python train.py --model="segmentation model" --dataset="drawn small creatures on textured ground" --train_examples=203450 --image_size=48 --crop_scale_min=1 --horizontal_flip=true --translate=0.12 --color_jitter=0.1 --num_classes=3 --output_stride=4 --arch="efficientnet" --norm="batchnorm" --hidden_act="hardswish" --channel_attention="eca" --depths=[4, 4, 4, 4] --kernel_size=3 --stem="deep" --expansion=4 --widths=[32, 56, 96, 168] --init="torch_default" --residual_init="none" --optimizer="muon" --muon_scale="match_rms_adamw" --learning_rate=0.0057 --momentum=0.95 --nesterov=true --orthogonalizer="newton_schulz_5" --adamw_lr_other_params=0.00073 --adaptive_grad_clip=0.1 --max_steps=5200 --batch_size=384 --epochs=9.8 --lr_schedule="wsd" --decay_fraction=0.2 --final_lr_fraction=0.01 --warmup_steps=260 --weight_decay=0.1 --adamw_weight_decay_other_params=0.01
Rows from block 11, named by matrix and row number. Each number is 500 + 50 x the weight over its row's rms, rounded and kept within 0 to 999. All counts start at 0. Numbers have three digits each.
# convs0: expand pointwise conv (model.blocks.11.convs.0.weight, 384x96x1x1), inputs 0-95
convs0.22:528562440448444499525549607418596508533553572508580497437441405512453440478556551495468566539469489518534448429545408483456498450528431477398536505520524551456555455463495513443579568463385542566462427532513583535473522496523505528486565542641459516521525468482484525484498490466514551482
convs0.23:575517438472475428560452533546496521514460461620539575616472452560380514518493502493528384414468511451514435528535499527565487425518510521511543434504519438540455537494536478438472540544503507549480550480452512497534645553379496541542485511499568425523491448471524469457511495474545608458
convs0.24:582547486529454418446556577486396521515502487512508533594532579539491443496483577462460472474446427563521525468443518477439491469485487462585533448519439453492517455507427459471429504536483510481617624471482612404511549512516567498385496556531477420471528498467545573553504568500534525537
convs0.25:441500522539463536548538546473475532429513499505551439550545490528557485543461493600466471444551595445472502575473557547578595530465534493510519399534513370523430558510507412494522504461448516457489441510464463634573504474478491431514553538572532523542412492491564543626447463530465475462
convs0.26:475511469448509531486547481491584505562567429523490495506474500523552395380530528465474494503483470568501528548545463426498552447622431479352535447480474529561571466495492458508518520471564460492631496490616528584565544612529536483440446475430481449514546444506460477511495469506509482442
convs0.27:513549503511423555533397473529587473500497486548502469454537426518538495534677482502529521469463543438508535525531469483518471485458427443440616537585448561617513508470574413490543514499567466582457426453541510390431510557486516532515492500503521543519469491465570475468540416534545464455
convs0.28:505579501557493519442483425512497495491406473371481577502563581480519508505538527454563475544546569544443581497506507433496452521548472572490524310462598511550588498496541562485461497406541430515549488485542536562489535454572504568534529519477499447554499416503538544496558518533449528516
convs0.29:556475426416477503542490471459532557470563537408426508520545554548498527500490512513514499481477475366457451489475442420454468548532499427589456540488517493497525552463520468555451445501500546569561487475474526613560502519428554490361518533432459446489478447342478572573473466522459470474
convs0.30:488383450509522463470519456453574452547525531409441506549496520512431504526576421491480528499463384471508530446582504519424414598498474560504425495506481516505531411548545546484585449558398548600594520507465441468441509412510521469560422519489504534499528457430490466509542567494485524569
convs0.31:443459517498495494582443451531502613497593509586537433544539519563474511570487539499509483535431537565599566566555425465481484518406447526426559461499580599479418454477520473557496514524479480441490489448468553488514470577494538426547428434533497502485517579475470453523443446378453549541
convs0.32:475479498517509460552475467505473424510529492484474454634530576472483644458557545499533467502438422563513500563418437544524577490501532367527462456478438463410512460450484449479592513492537431482465558427463504537474498535484429495440517449504573502402464540554481442507464509552447460400
convs0.33:530434502536527472489494528609645554493405435471508585490544448548465471564458505528447396490496483546582480457487518530508495509558477431411512511538431495483556464591485486521502423490474380529511488519497473460532480444573555518445531575433520443505488512430593436518625511453485488540
convs0.34:520516538513500405567527616519498432556407577449473521486509623492420464570460556439489421483430501567540603491484551457483483573494436518546531525472453505517497455492365496440464536524444563394490623529436535471461510514451494561496512571512475502448486508434530531463498492477531554490
convs0.35:504428453542595514482565395441565447514458509595379487377542550441475505536486445461488521492548458485570541447549505463488459534485496483541518464491449602456558549468463506558439527487580543439534525533549535520446527517572551521554562491515542509337505522464549437489493488429544522535
convs0.36:568462491533529533436457515484576526487487400494600461483429618438408625577508449517455516485526571497460522527563418557422502555518378489476449544527448413458527453427550552491468516457518459481525451526493546457483564538515483517551507473417437481587544466560439521543457497526468481486
convs0.37:590466475511516590480485542498554525487471590452511482490488543558435474556425478453417523549479472591435465426508524403531527452421487527461521467521406493502479407524478503582539451532442521600502484543560381442518525459397483484446420512453412412478419532467472504430496544500532506477
convs0.38:470485504525493525518516500432459483561570423576473473536514531472461486559575499519519509457596462523585564366548586488422522418529489584450520465450428496471579570493435421523512482531508490466505563572461516550482469483468404528479513446496533547557568533479548494474490506657472579426
convs0.39:435501454533535573472394445538485449559461501564520462534568565621472470448502566463505489494506476511387460554508477473504537487581589452616536466423530525473574526491479522474521501515502485487545474630528461501567524568482527535484541450554527392481583539547466480560446422443562550460
convs0.40:514409514527471503480451527543509488420468594457385460503474526505455533596553546430594496490530476477493555523453461500484483483565529519557561571391552538575393496534559536508480550595477503456538479529485482495539555438443578550443460522535517567615445441547524509534426579522521580510
convs0.41:489485569431470447512516468537506499520397560455497582481454533507578495487540510498423469396518541507517534423509449519554570430460496493471481528546463535448549487606466506477519461475450440472427429440423419509439544442521552542546396426497506461534436459485535639433485541584533417501
convs0.42:470544590470525518455450500626461512480447553485430518530515474506531546561526570469502483511514551482480455530587390488470543540509487481559433395559485555540518490560489488481408519474461530507495506493502517617465547476464553506429476515573455399491509655519610517471407476506457424548
convs0.43:473489458484434594525528536489417517628486532441496414502428530503518526446545493513492552463449624568513393534500500473559484523517414474515460533465500499402536625450481414428503531539511440514484419551453528608565539477514443515446551510536550497513525440397522502462509548522557526488
convs0.44:495531567470388458488400514512524561487493535567516463437550497377493552415489426486531594539597515427466640495539484445458579539542433481502535453548539534448560472535451517591458538458491444496457542468535512595514535504455497471500489569496523563453553526499505538411517510445500536585
convs0.45:490584534449571528522428546522496455476442639527473557495499556501641564481449589462525543570415442494537468569533397551514505450533527503476563472435524492515480504415563447509545456507580502423536494559489420486524529529546568425524591445483446510513547486447457486562495467481449494445
convs0.46:523523492523524539445518573449474464515561533473525577462524507528401497493561526513551470531399540422496530456459432423554512532485475503539655478528514577490450440622488600478634488467534484493587490487461544469496524527512577487426479470556407533529416480436485552546513578479493488456
convs0.47:476548563442527473414407522549479429410542494478442449469516421501522493575473614466418529493438489510487497477519546457422589514510441441472489461551476561449596482420465499498481476510554488474484493473581593526509505519452574538414540536505464392444537603433505509458403493529472565479
convs0.48:573474498548515532383538513460604465536495422461386549490421482551575470508448466452545396520482524458553502479501522422509434483516554491370480483524527458452521463536507447530520499577495445531486532524525445515534418522490407501476521503528508449536523484484497462528556356537515580633
convs0.49:602528515455516538532557537563563452560587527486543579442496469518452556615500497508467508541479465399488568572514508478568503451513471577433516492485546499532481539428519397478560527448524515454585538540500613575480473513488417474483640504477432580536426468453525542511541497497571510536
convs0.50:500539525458575510449551599538521464510507541535431567541474544499592474499469503482464570563498578426444478461453597592369536519467457469474511501541453517511532518499532609571511410493495462462573487478462506413495450529412528469507454464554414468459536442435507431423396459547484500465
convs0.51:434530469439440459538545521433588515564486559449434539579544498463507447424548495458443497439397555488487492560517460557435440497481617429481554530557473528466427543482509503464533605550532511549510454522531413379505520514398511490429536534543474558521502526452415521588522481484455458455
convs0.52:420500520367477504457431467426495531500514382502519472533494554482562457432439484456562431468454495458483464573558524423552431421516486497496540539555509457495499410487530506487558580506498434587477569448484560460568553514470498497432613529534483530531424527528580529530495597595549472477
convs0.53:553468541530468510494497437445513513527512585539414499624514511426540535564438545535493476497516437529491513584511476535504466555552591520516529525545481534456489500415540446541581538423558455472541485492410346469522417564591532498451544469491532519387516547593467444556465475487463512435
convs0.54:594545452456496451521527575454524457467517449521553464505465526606472460478523477453575485576563506504497481573442476504472443485615486493349485546500503515436470460507532459500516609522373477529539520499486482558442488465485485535587576556624513438511587507461548412420498466513512511521
convs0.55:473569466554445429483529506498508472457519553475471463500546475396498496552389497416455434495492528462572509479451513522487486544500561347535510443404374534585523470524421498439491545534425423479540512464540493557454496422573539519482445504472452545524595529477504547487477514594481569433
convs0.56:477555529547459464446496489577519499487564646571486589508581465508436507475499386488483559498514468514546489496456515453489481545481533466437499413481478573491588440438529562477525518399458378483476464516439524550640513614507481462449500460457500406510496474532566521562532508509459530524
convs0.57:528565540556550550499555519574482505508494561456398534532464487429543510544421495377421506586388585490565522465491464530573480509476540547523551518469498446543464415527536571437473610538411473536424543538515516491484584484500546472501497563439420510426565527441506539468580522540495472527
convs0.58:457498398529487509485423471550514539508556529471485586533505412459471461487485610452501640443528487550464568538487417502513596543481563465462506544544486607493485428493458480477400587483526463576475477492489432497478504433498522514564564479545447560538475562595491435556517482389444498490
convs0.59:533514500569509407477518473449478476513444515542457555480476493476466527521489431515517574543348430418471552464472569521558497389506492506457508528452485582501528542561605434507621416484544547518445490565516487419545541496431509528554459415421502455494459439457546526469383480481466502539
convs0.60:476467565583502523425425449513491509516476562572545515530429474475503468431450575436443439558443521516441596495489505387519520526472532509436503515523458527471597362404481454533551586597557484557467387457543488517458539466466557545435507500513534528534477537453515468544420512447445526491
convs0.61:456553547514444484503473503440559486470489550444396526553614464416478502488462544447559477554493533478580553400515456389594525470480493487486542478476478480491514549436537464496567564528393455629480509490566457521482532591536511491416429573578585496479438530495451478501442478532531490557
convs0.62:509520461519530409491486526497598602484533493539438508493593549525531420635521570555567503499550463571565520417535482372531461540500560573526500576485429445548516498508557504470527500510451537493470556465595488552534528472343479474440436501455425485487537513467481535527501506509512447437
convs0.63:400377454490449431478479549499531524483564399484447505506480552562466440566482430470417521476535443500453450471467495396529510415519550495570493491546537548484494504435435533429495543517473432621446504480425608519482438518591522562575561452450427527533477500491459519428517507536516549486
convs0.64:532494508361572559514516418445551478512402462554515541495403492505494472501505523420464495542505462534529581540549440471439516584562405501508539473546453538536580516475441435479482467433453512573450475530476572468437587554536568488497476501542412562508513567478556571508434521395435539512
convs0.65:487570463497567626562499518533515498509466510432602456469473429552398491494523588513542469481464499508464488559443488475486547387586528448452563482537506442555559526589564457480439549592391442495419484568514473541510540499509583578559499480565494459516522495556474456491439480530430460451
convs0.66:534524475446563551541511527545469543466475512481495529573457544599479589559544436507447474525502584470493537552529490408530557349516471435635499472552475464432463481533541463469510548431582461510508405595464507514534528450473524551494548472552406512451440492516515590575458536529573508491
convs0.67:569429513455512503552508526414573504453508476566477547531498507474559469466495480453525508598604612538522586549528492416499539549476507561482526500452547504642463493527493545574525527461479529550556460451435478496462596468458534442536468451527401493501659526512574514518546561460533549497
convs0.68:506409502548491509567455515480489578540377437544493506547487540446410515447451474447459505520448515478594517489627503608422510481488437461540538463390471528556454427473494529532498565443519443489471448511477447469523550536608547514511510511364475452546553481492548504466471504585524497579
convs0.69:463467465534588468551425480444469513556531522533550490495420511435462500489539518421491455436510500419559552515476404478543400504457467463526549523517635465520416484508499496503416541552446494416523436504444480517469612465539467512510459637399511548448400471503448451478497542492479482576
convs0.70:349444442464503534466429452476469562586542526511556537512482576434549472502539543496538442466564429389456453514542524473444520471531432574520441502497532457557529499541458513440527523492496516553489429518457494507488465466386540535464455492492375409563441520513530445459416505501454619519
convs0.71:443412440517493500555419467479508419533468455498508375468408440546523544454492559546503523495499491595445548494489460402457556417597488493606493467463458529419546532464468573446503452514459441458431462562572536534449540491555443535491485532506467469394460533517516483601548437503500559495
convs0.72:459466464437469551512530530497540400430517516566513401495428438455554512524484476550631533465469487615590476456558500517489476549442448512448534557561555515540416481498513544518477540554450568517418567532416524464507567592420500555499451553451490449600522496476522490461475425465472580481
convs0.73:453454476460581531441422505521542458546485494510577458568464532457446475587557581571553572502475533522522528405503427390540454532441516462548515474467455504468441501471583407447497501476506469384438506528518435472553457499520475494581519560503500510558422540377522490537456545453560479397
convs0.74:467483495526414497456523566573428449505567524397467486464565472484418486479409579490440504395499441410622505551475483524444469529492547442462576499517514511530548488558470559503516497467457429587510622424401495468443498490528481580544500526464537446418520429567540502457520504522498553485
convs0.75:459556565489531532459492520380532412489547412476471442587506513537500536495555471584506569419508481505516500465483445429512447477457445547503423527456465463452414476478522503431502508498450567453522523426501519597491515535542452436490500429497622409497607479524523453580460433573565524580
convs0.76:457454614548591422562515559514520475444436508554466477553539515550528557540501540455410487428455490453421500457466533439561492507544489493518575480503547474533476540489388484506560428535482552487471430375489494482335498508511527422476544574526493501481441400540535551498491505545447562521
convs0.77:502550534516595533491450501564535566565553441515417496447540467501457505559556529495594529361468521614629527465515515480427531524474530528502445446475585453518535463436580484403552498383514537548521493507472496475502496570466518432500528442474475458473514478530508507461430518562449597437
convs0.78:548442456523475562414511523608606509467401470470475535445539588483427527559482592593497476441389500449476498459516469455523547506471597515432517508543498454438454497571511536536518478548476501573447451459533570503483514525470492492438445525476481529500590457535460366516446401453457479518
convs0.79:544514490430486528474428496404502461458457519502594580432506516512508460430578438482546404582449544535534499451478491408472480520454593429536437494489545429526460558437403515495550502421396501439462542517558415494548495548578551518545528434578581532487467540474538560480490556514471443510
convs0.80:396465513342580465407462521453488458480582502582547584525466510514536500478523470446524475551443527535488481459449482466549516477417505516519494536504490537574497449554570502469377504483500369510441522470547557507585550493546461484454546532461440512552532617530458532491488529458527592439
convs0.81:610482463499566489472520465479449480596476532537408432536455559479459503462490530453399528511521527465540561505511469472451506497470448488375500515453553406467468339548403487561495463515586469431555488514483524435429517631527576549511441436539468561523515497482468498512459519491490466452
convs0.82:544484544446602530553470517445496491471527445499492526423546506451556469603556470469493505530572512524502560536593454498452524476543422522570584564447598582548526595487528429570595513454523362447559492489451504539546556493520480553502476478421563481480450457511423604519474503513528520524
convs0.83:559532531499459531435536578501552541477508538519467454524471539445390487476579504537484481493554521536534564448498551437483539445512474460499612478562512527567558585439448499393485485580401506413519480457529384448376471471451487387548559499543455463545508483477524480550555591505511489475
convs0.84:528561500499483502482414459393506475492451564546501439558579603455538431447468538541480456590510509570447476499545584567489520500418462425451506472434426505575423519552454511441462503504557471474426491452533461490451487511347490598517506517432510535437530527462518451482570466517464462414
convs0.85:514499521479450470495452494508518455449531419518499671595446519426407468463529568482443539475588531424464502457595463494538468469566541431432510455477495519562560482452479492508503481505565442504494496378541534502516496485454539581486560526491512422366521529523490402447460466541573538508
convs0.86:541523416472444473476515497516442467483510452485505532456551550472524442423457613467466535406475508478491627521507436443339523517561487401432513482501477523460503474517384478584475517420494453507537539458475534373511498492516593563468493522566519516456445452453571548463477506530514499430
convs0.87:426413420461468493549519517531464469576496411481548516541543493578509567457569530392512602397462514427516493476469481555488432577558527581496543551460525564455587497591492456524591508475471515540463524468416545623478465412475526569503494517480508565500488464531466513557565499474555467482
convs0.88:460522562452381517512503523469585446559478482488465402518420428541427456575534479459530489539481511573545563599402453519531461410532518517395472518569484481539550579516481533469541498573529504573454564542505528582581491472391453570452568497455475483479449483489408517488487527485490533535
convs0.89:484554519420440447527447540466455495674569519523489515442509471486519489635532633483504593410557484416497452435514550513576503436559520490456490504468473446530504466535474396515529507489549471550475567487520525473497553526423452475484567549536486534496445537492585525511559487590477558477
convs0.90:536480595452447489590543489507561585519445539559526549540510528548510476592466439462517385473404494532491623522489538545504583500523512491400494580474459471504521585637464461597499491477447408519425519434489511467466560501606490522516534422477443507485538532532531520480540503473543481501
convs0.91:502398421502522503487551562517534451563458500590590538546509553513546484615504473447456608535507438578441547447500498462440531488515421572582579462496460485499504531526481424504434508541511484489506488474492513485454641512390509503432505543546563598473489514541454529487393422477511494462
convs0.92:575490421491422483438440547524474496431509580550439464562486587472512498514598497543569596489514501460500513503495507492539489541498568577510510468475505468557576481478542395517531468548474477505506473501497480514468473540489626449574489505589490455458490494477457587489571671539586609474
convs0.93:481513539468449421433415484541501456517557523625479528546565546462429511504575508539577471457513490499470487539532487429509503508507548546515434390426483466531537427483430572463461454541444460521468440531475512510564512476413562438593516507439535487627556614504507481416487592508496565489
convs0.94:562480529554476456484553498444506510421473627577509468488470497466522409526497566468503413527507476483489567412568506453498574517591570424467509536599464475525408461501579500448503587527515472421487527501440363522456515498489513565487499512519549417498541504526530429413534566501403452517
convs0.95:408522466480486544580467489470528442467437424535542514519518500596537515533591494499564555423606439392447567438583512513400498473498575521472392410481542475392520526496471470512546562466564436601430487505525515517476398542544469506538517435519550475478491476452506487539474472482498459462
convs0.96:446506503457512516423455500502493457325535508517418472578483519530462462528547496443482423485572393516448436453591460486527421482479547530448532518439512495593459468547473485499497554481505400444408437478498544518517491475568538662466567541531494531488455462498537464533507442428546486519
convs0.97:392447419504497550468466612484476487407595545428395556480508512483480557476489434512431410574505560529485504513394515458437436451466485575478451523470497490496426502543512504514500467551453464614478543458544485534607442578430516517500541512440484499416536465498563529518575466545484544498
convs0.98:427405474504578532466500551579544541421528512668498449518497515508486517531484550502529566445577545600561559525512512555572499500510535574558492482529451436591445435570482457566528573482433439439451569502482492554510480531496528551413550526490537477521533574436544587521524487474567517479
convs0.99:397517471482490558347528486452568438557465553489510578420541485466491481428540463488538474513548498523510503554514491355583505467532496512495543467464508457479560435470504555484428508538558409478556473557471607567541524509511472492541487574458477491472461474527351486526514462580502422444
convs0.100:422453500594483585500559454504511492500564490491543453530520509509443457481558446490509524506513554571591514552569389449469457470397547499492453612517513445533550557494499551446485507584475521528466509400565508524496498531551523550482506656532474501502515473589509510486623533536484565606
convs0.101:459453448343525575508492545487524494573468424524509556483512454475441475555502532559548428564556475514510514427488461492538392456531512489490497427511481525400560512449564505421412483540443495370434539477472512419459525498488485453538631459443523479539591481475499475548574537486549515501
convs0.102:535497522404469486498517434537540481463591485608515468525521473583436574512517440560531564417460496451538553460415543501574511468516414400549567531546491482532546468466456397466483539537448481513478442527494447546587445505521475503491440582527525488492484463490618563457448550411491466607
convs0.103:523520582552506501498577514472525550449447536574412509485480524481532512484555514451478581560554490507572548445490578385388595495455518526505436521406394538460419484411515544504418494445504468481567455499486520459481532543531599575478440504482534516453461503445455493542461549538476481374
convs0.104:507457526579554481485533591444490488454509482429486514456537654454460532535470468474455441474457404533581477540482496518525507540460479515598584421451512435501448422554492547507547534563470496391582546515419553461474490480562494548404428505452462393513498533465430563492505491457492532440
convs0.105:495490534514481505484510516508549460617477428428513504432546487588548476548456585491456435549557520527538466615536438501576492512504399478496473477462524440641560513535563517488524469528529445437460479464577554566478483494607474435511521524486498414476486413433491597485537586574503464454
convs0.106:531493472567543484492577489506529584409514514440482537568493509581504488477488508526493485538444482413511583612548477462548551482471459527502467439442462502525511578478600453410492530353539414487518505540514541530499520541498430524525609513491406522569404415483517461487498494489542601580
convs0.107:516388426474375492547484449573478508470417472523438471397461525410455485489590505521562482467561499549470472541575516521551439404569527491515496515538420521516461509488496404479521437518487357392456490503475511435425451472529493472510503420495444470500495476412484474488509490556546421520
convs0.108:394551523569545552501478557542550485539526556526497505510440497563483539456452443543441453442552397549546528498449488479537639482410496514536530501368444491599551448527525487506517452482472499528515539509443502537474406562543434539459505540534523523532614552534566476617561528562528510507
convs0.109:506511485470547527505416547597430498540459542546468512472470536534400421486544533472394570435453511479405401555435539492531445489530563446549457517461494541548504517507478443447520523471530527457637455514610436513400541516468520473473595442575547485452540538502471515520478544461505456403
convs0.110:461492468513518489511480580530433465370438433620557469416434484525447487435548462469523409534509550502537496546438522501454536510533539509492491482471486413443566562485516430473521528490538504499456508523519601423440460626467515471500580464422443471546526571493527566526515505543461394601
convs0.111:509443458470463560414372489543527430506379389532500506489500413520455437563476476548471427583508553496463516517499462423489434507533548526544524529446558544465558581548503407445537422489465512462458540516451468449532518554591470569455516506550444519507500496470454438444499404547464572554
convs0.112:446429566434516597456528544541526498529515575462489442454478495468516465557461619502526514423538540352485519547487438416513506553557452503510511507538483544430446552410497562431474453513514536392533541468414617486499532519484576476491560428537530491531409513464456490562528528429474476479
convs0.113:523476609495490498477499453506486447508556499561469516500549490610514461525524475517470463488478567498477592523438503518550381497482540544459495522449552496562492575458446469598471534436428466588455592429474518649444492580505521533461457453509455522407368563459474507507527564438527532512
convs0.114:464497523555484537623531506519464572530480415621543458604432454508458440558527507474430501518447532515536462555550475575465586482514544460395512450449532607542437540538481504522468577458438540539466516504478417486518554517554585489432512384568478506478536534523469531483554591494544525491
convs0.115:543466530526462485456475462544583441517403447417481428493523442428492508567535490457490515510566474404581499508518507506439557445388518469500490524473560564513509501470511359452446523521459475450488474372480522541422546544550428550544506480546428487560537528394519555470545439498503531392
convs0.116:456537484416548450389490524515510436478417500454478501459485515510561516462560494461561521450428514588469638543541391462533536483511503500484538465500408478420515551559450568469423489486610393516471495479571550601553533446523543515578477532430492476537499433489532517480482562545455433496
convs0.117:470481549512431455426538505498493522501574573498490531472494507464453424512406468426486388457419545507544445546482498525568580488464517540581558522521519566588564456480478417482553497458474525442510491545569587578506433526480506489474498573615427581472498508480550644521489502527479436438
convs0.118:517370476431462433534427572469539548524424577503519527498499434502518465499551542479482554607425525638556493508574435525519479571509515466440557495551517496432531483550464450540579536490497470561487474490425550567497595565453552575595501496553467505508517519452499551478557463483480613488
convs0.119:456477513482516461581469455455492471497460472576467579445471576387451497461438597546474466526538534401548489536419492561464516517511498597482427465527562537491531450482556443374511584547598576501502525481495402420587509441562478434527541533495445435488485501501589538489458502516546494515
convs0.120:463552491494495527346384552531637573505549446517566529556531486474513451459467535494486584521498493405484525547470492532510554559427536465485532456508417528572426482560395473463405458484550458547466458502519503568538487545578468530480467462470513524468470595496552519541525462540462478399
convs0.121:475504483523513504396380587593502537527559486474550476544504470514472433476408508450513576500500538420497613546424459597469506569441556489495561437524499583545559398533536425546414561508463505533471444465487507439492480509462598478455458510595441488496483541505516472488445528443575473513
convs0.122:551522478457499402456470535428488475487516558410488507528555464558554509437556546535553523519478497571514505519552410429562596502445503472570454432494597615557532449548473523472470497456492590500495575537478481489511535522527454536520524408630454433511370519471467525428561563453515518493
convs0.123:431555501480510598507557512492527522560465416380562532445576485544430451530600447620504410433440465529466590498476458521428516421535502553449526483481563468506499453528495471440528524580453437483435515518521520569504493414467492483515414608506549491517501495518482460560488601473531440498
convs0.124:553441429435562524464442524510585479569452548468507507501494501433501461480383420421600551485464509435560480582464499465522415541432500490597596493456440518519549550513481459501543398464554463541536495481499530467467484545478510498473548629525444567556541438475497495615506515558437518509
convs0.125:475477546524520509542508497501430510526537545468454546476508513490462449436549476487485563552591500515518543548493469518428546475509591469481545454497572516496590512418584429472457530490434612533482502366535482424541497581557544524548583469572450437484580507461514542553492533492677536453
convs0.126:550546483471463454460543581465495420496488551496546491587511477427544489437529466492465568558560540457451481507427468635508600508458442465484539456531470507502512571491463526468496510503512591467465518503480388607516489546494502519586605588575528505488504509390444541582508479569433424453
convs0.127:492501440416431458525556527417547448475501523547528508534496502482495484494551461502597528462483498492541522502567558458522512470581388540383536490478486463456428513475593578522576465495465485502445391486528468515607504402439491548517454398449515607406534561501515534464451416522469480451
convs0.128:423496461490526617495517521446399448542523485542522577569434567509555523536521471506583445509616479559501533537481534436438515399463565485546395411468511502449467456466563460445487543483528496425496471561432558532440523477478613497474527488515536490506412518392472481495507508589452530456
convs0.129:521553528425456520464506444486501477513575547508403403511548477579406498549578462530512441483582515532584455685523550443468520601490548487535495431497514462482463445508494494446550449559414482437544514502504525507459534539494484462545521527583457525479441433501468506471516645518535471492
convs0.130:543463467418460526452491511495452461514457519393499442568519571503486491586515554520475535486426532456464499543454479466486464500512583480593522510574448471386505457431548567478484498393556557586600473525569528500432578511533640517533507424549568577465554494526530497496454544486510483423
convs0.131:467457505558398501514546552583479460522486451447422521514576507466510463422395619554503571414444482441557543531468470434464481471471461494499610456511520475519564410518390500497461564555494494495562583418460570460501469569538463548508462489450437495419565464459501511465442501533563488488
convs0.132:513448541429358435452443496506476422468503566530442421510427447501553461491606465546470450566508537538522537505541557509535501469564470441480434501487411450528491533469579510509477471607438424445573442551422383509523467505441483413531548479528467455500515554542487470534552591498497549494
convs0.133:566589483485530451542472569454455489553559452500526498580538539467492453515563612503444484494503519402525521527451547472533491604499485491501490449549527521547421495512567524522523502486510366590470552378495415575565593524581437510459580458438502584578475493449481507517439517501503459458
convs0.134:443488475516488502477494459598462430502495542443390454546451511452420547543484559470408495514533514467403556543454506437460524503508571457523541499501473490424563568409421518468487467500526502494586440517573431584515487440586477549471479460445588471391545474594437430497502526549519531423
convs0.135:535563547451613525510473527499441530444543622538550421539567554489518471491548547450447382481519488475482379445467441489449514483504461505494592539458465477436584521577573507444531505437466456448398491531511534558519467492474517512611495462467463474485465439535444419520539535511454402474
convs0.136:422437566461528580525491598523498491532503424557511466575561456483453614561535452554474490515568493583491507421494575432490440440562570469511476382494442463456417527525542521452456480540430480426501469512490441507523605484511468447411571482478508504522465469462530510521588526509467388532
convs0.137:545536507530488574440544419529523519484494581413465501441516511486444545420478522487587441456550582559540464543523446514504484581424516464549527482506505531546634448470583521449520436487512362486405497521543541527489423545440536484549510550498540443426468405477564570525492537487478555576
convs0.138:582419450452524509469507544505515409439473510492528472510386528486542473497488571500528567537568497503452458495595417487525587503520514480492532631581511528483526521495506507515495485522473469471447461594402508547544514546445552579443547442374515478421557519490423559504490427520453625482
convs0.139:500493566488565578481503473492553502537468524505407514466531485500514501508618502531534542504601554460516576570444519491536572548419627433418516455459433538502415396569437536415528502498469441516499584500524525481487466629525496536573450504465445496450516451459529485533523515611521514448
convs0.140:482565592474513443421430452447492480443540544525510538491451514471493558515561586456523442495540474489495454547443512518535443530465486582537466490521496521499459463554443533517424478464394504549532463405425417458389503454442504414496499519513399523517424547538635449440438521439445499420
convs0.141:522500424478494487465545535419468495458506470532544500485525539501447591569498486525569534622465511474580513492484623502451467423592366465466488444458548531579467548481426444428494479433504449503484472452521518533481477475526508460553397503594505555520393451506487546393569556546486485476
convs0.142:484377427416478515472521615469578428413428411509492533584482441535584517525458498480502477531450530496530417401520488516532576504442444516472504476466461525597511539553472555545529491472437499500581485522483490452474515459448557431608445479561429540511561448541526460552467437515502575535
convs0.143:505541461553518519623452483384563535494398557552481571494456469530520522471521513536523573477590547573483467580466443451474513542481470465471495435438578464514478562441540467496474459588504527609455430535543503465543555559560478490574451464504506639430496557467483484452427504461514556461
convs0.144:437503564616489532582445519544562476578533590547551551564551575503470447512541449508527445451511498441491531503506509489507550526513601402430618589554466566568573526507561505486527505540475517548503484517445551595492489494464457531511458460612474508489546433497528445519600588538534521514
convs0.145:499509509487453505571544541368567388594480507515551519650525577454494436536570522543511553501534465487523559455509564435480551485448430553466571471471471540553455511445502606498514456421525466528487437479462498498494468469449457517497381519488401539527496495507515484554456430481606549506
convs0.146:532461474535497501440480530549543473525449437517441468538641530454509482485484522472537513550514453382494615565482512401507404557561572444466604523546481550521543473530536478532526575548538464617484471445501522454523551576440478429534451451633547542497521528470444479529424513515509498516
convs0.147:436511502473527545508547494552545551551503470425588422422575501475568514473417517467514505511408405534499559484481515535440462429507467446535573504442572549521444451516561441541485503535554412532449492469417492525387576432497529447483510475502547498597497450431442532577539475486490529366
convs0.148:440539478471417507567589590521589468507479466566540438575505493491449515517563444427426519522555475550535454546488486447464520497576443527505537523486602543534547486551531392588535516538417480555499446497439518513461510508481465559480403546612532451540527379529455509567516535465578517543
convs0.149:520501445473450487449577526518434456569494470489406505501560519598525471516493553398520458539562546548591483354511464502468484561533532441520398539462478584445531509551514516464521471342547522440526501376520566495538561472453518547488518516525480515558515458484545508525479507450521395541
convs0.150:454516473547522502534571465561531504519472483442492497510535562488515475510465539442367462411492494481561456487518468490420448472498522522451572462488566455408551510469619451490446508462527440549511509396501573530467448415504467512546493476494510418433644583448421457422569509514534547417
convs0.151:494518531558537440569377557418434428481548554455515536490514561466454529455398504535495465488486531516539502523482428517468497374511425486511529484558513497551563416548478473570541502498505434538433458441459588482513404601537567519588596527524458510527605511497471496407477478485552493465
convs0.152:549486308461474568613539515487532493527454452465472464425444488486448494497470545470589546497532480478405573540514496564437555555567495458437563432491444488552429489537444492498540500471511468511506462433453550434506493594509482581484541533556477618483492485466482430590453522486522492440
convs0.153:529545462482504542421454553502551458500454511435488451426607576476470389502399450581439506539494547561398550443529482412387552506558463436613518565505436538462562519518501465524424490530571485513555480516580547531565548498546564518485504460489430498557560453514499515545525484556511526511
convs0.154:538377500443565498534417487507557545513472424491593482507392527494427496481517505525544431485486508545393481491521366452468484466425407399445451427526433506505495484479501601462518582481488580445551459529459516537486521497562512462477512441457528450553524511515559529474544503571435597507
convs0.155:598469509585549414555505433542551517554504490481487492504482478527523475435571366546486473449455508499415542548512568523512433516568404434411467504494532517530472462426460459515500518471481506467462535538490465475477498461554421460464566478555386517528350476425447414479448495494558554441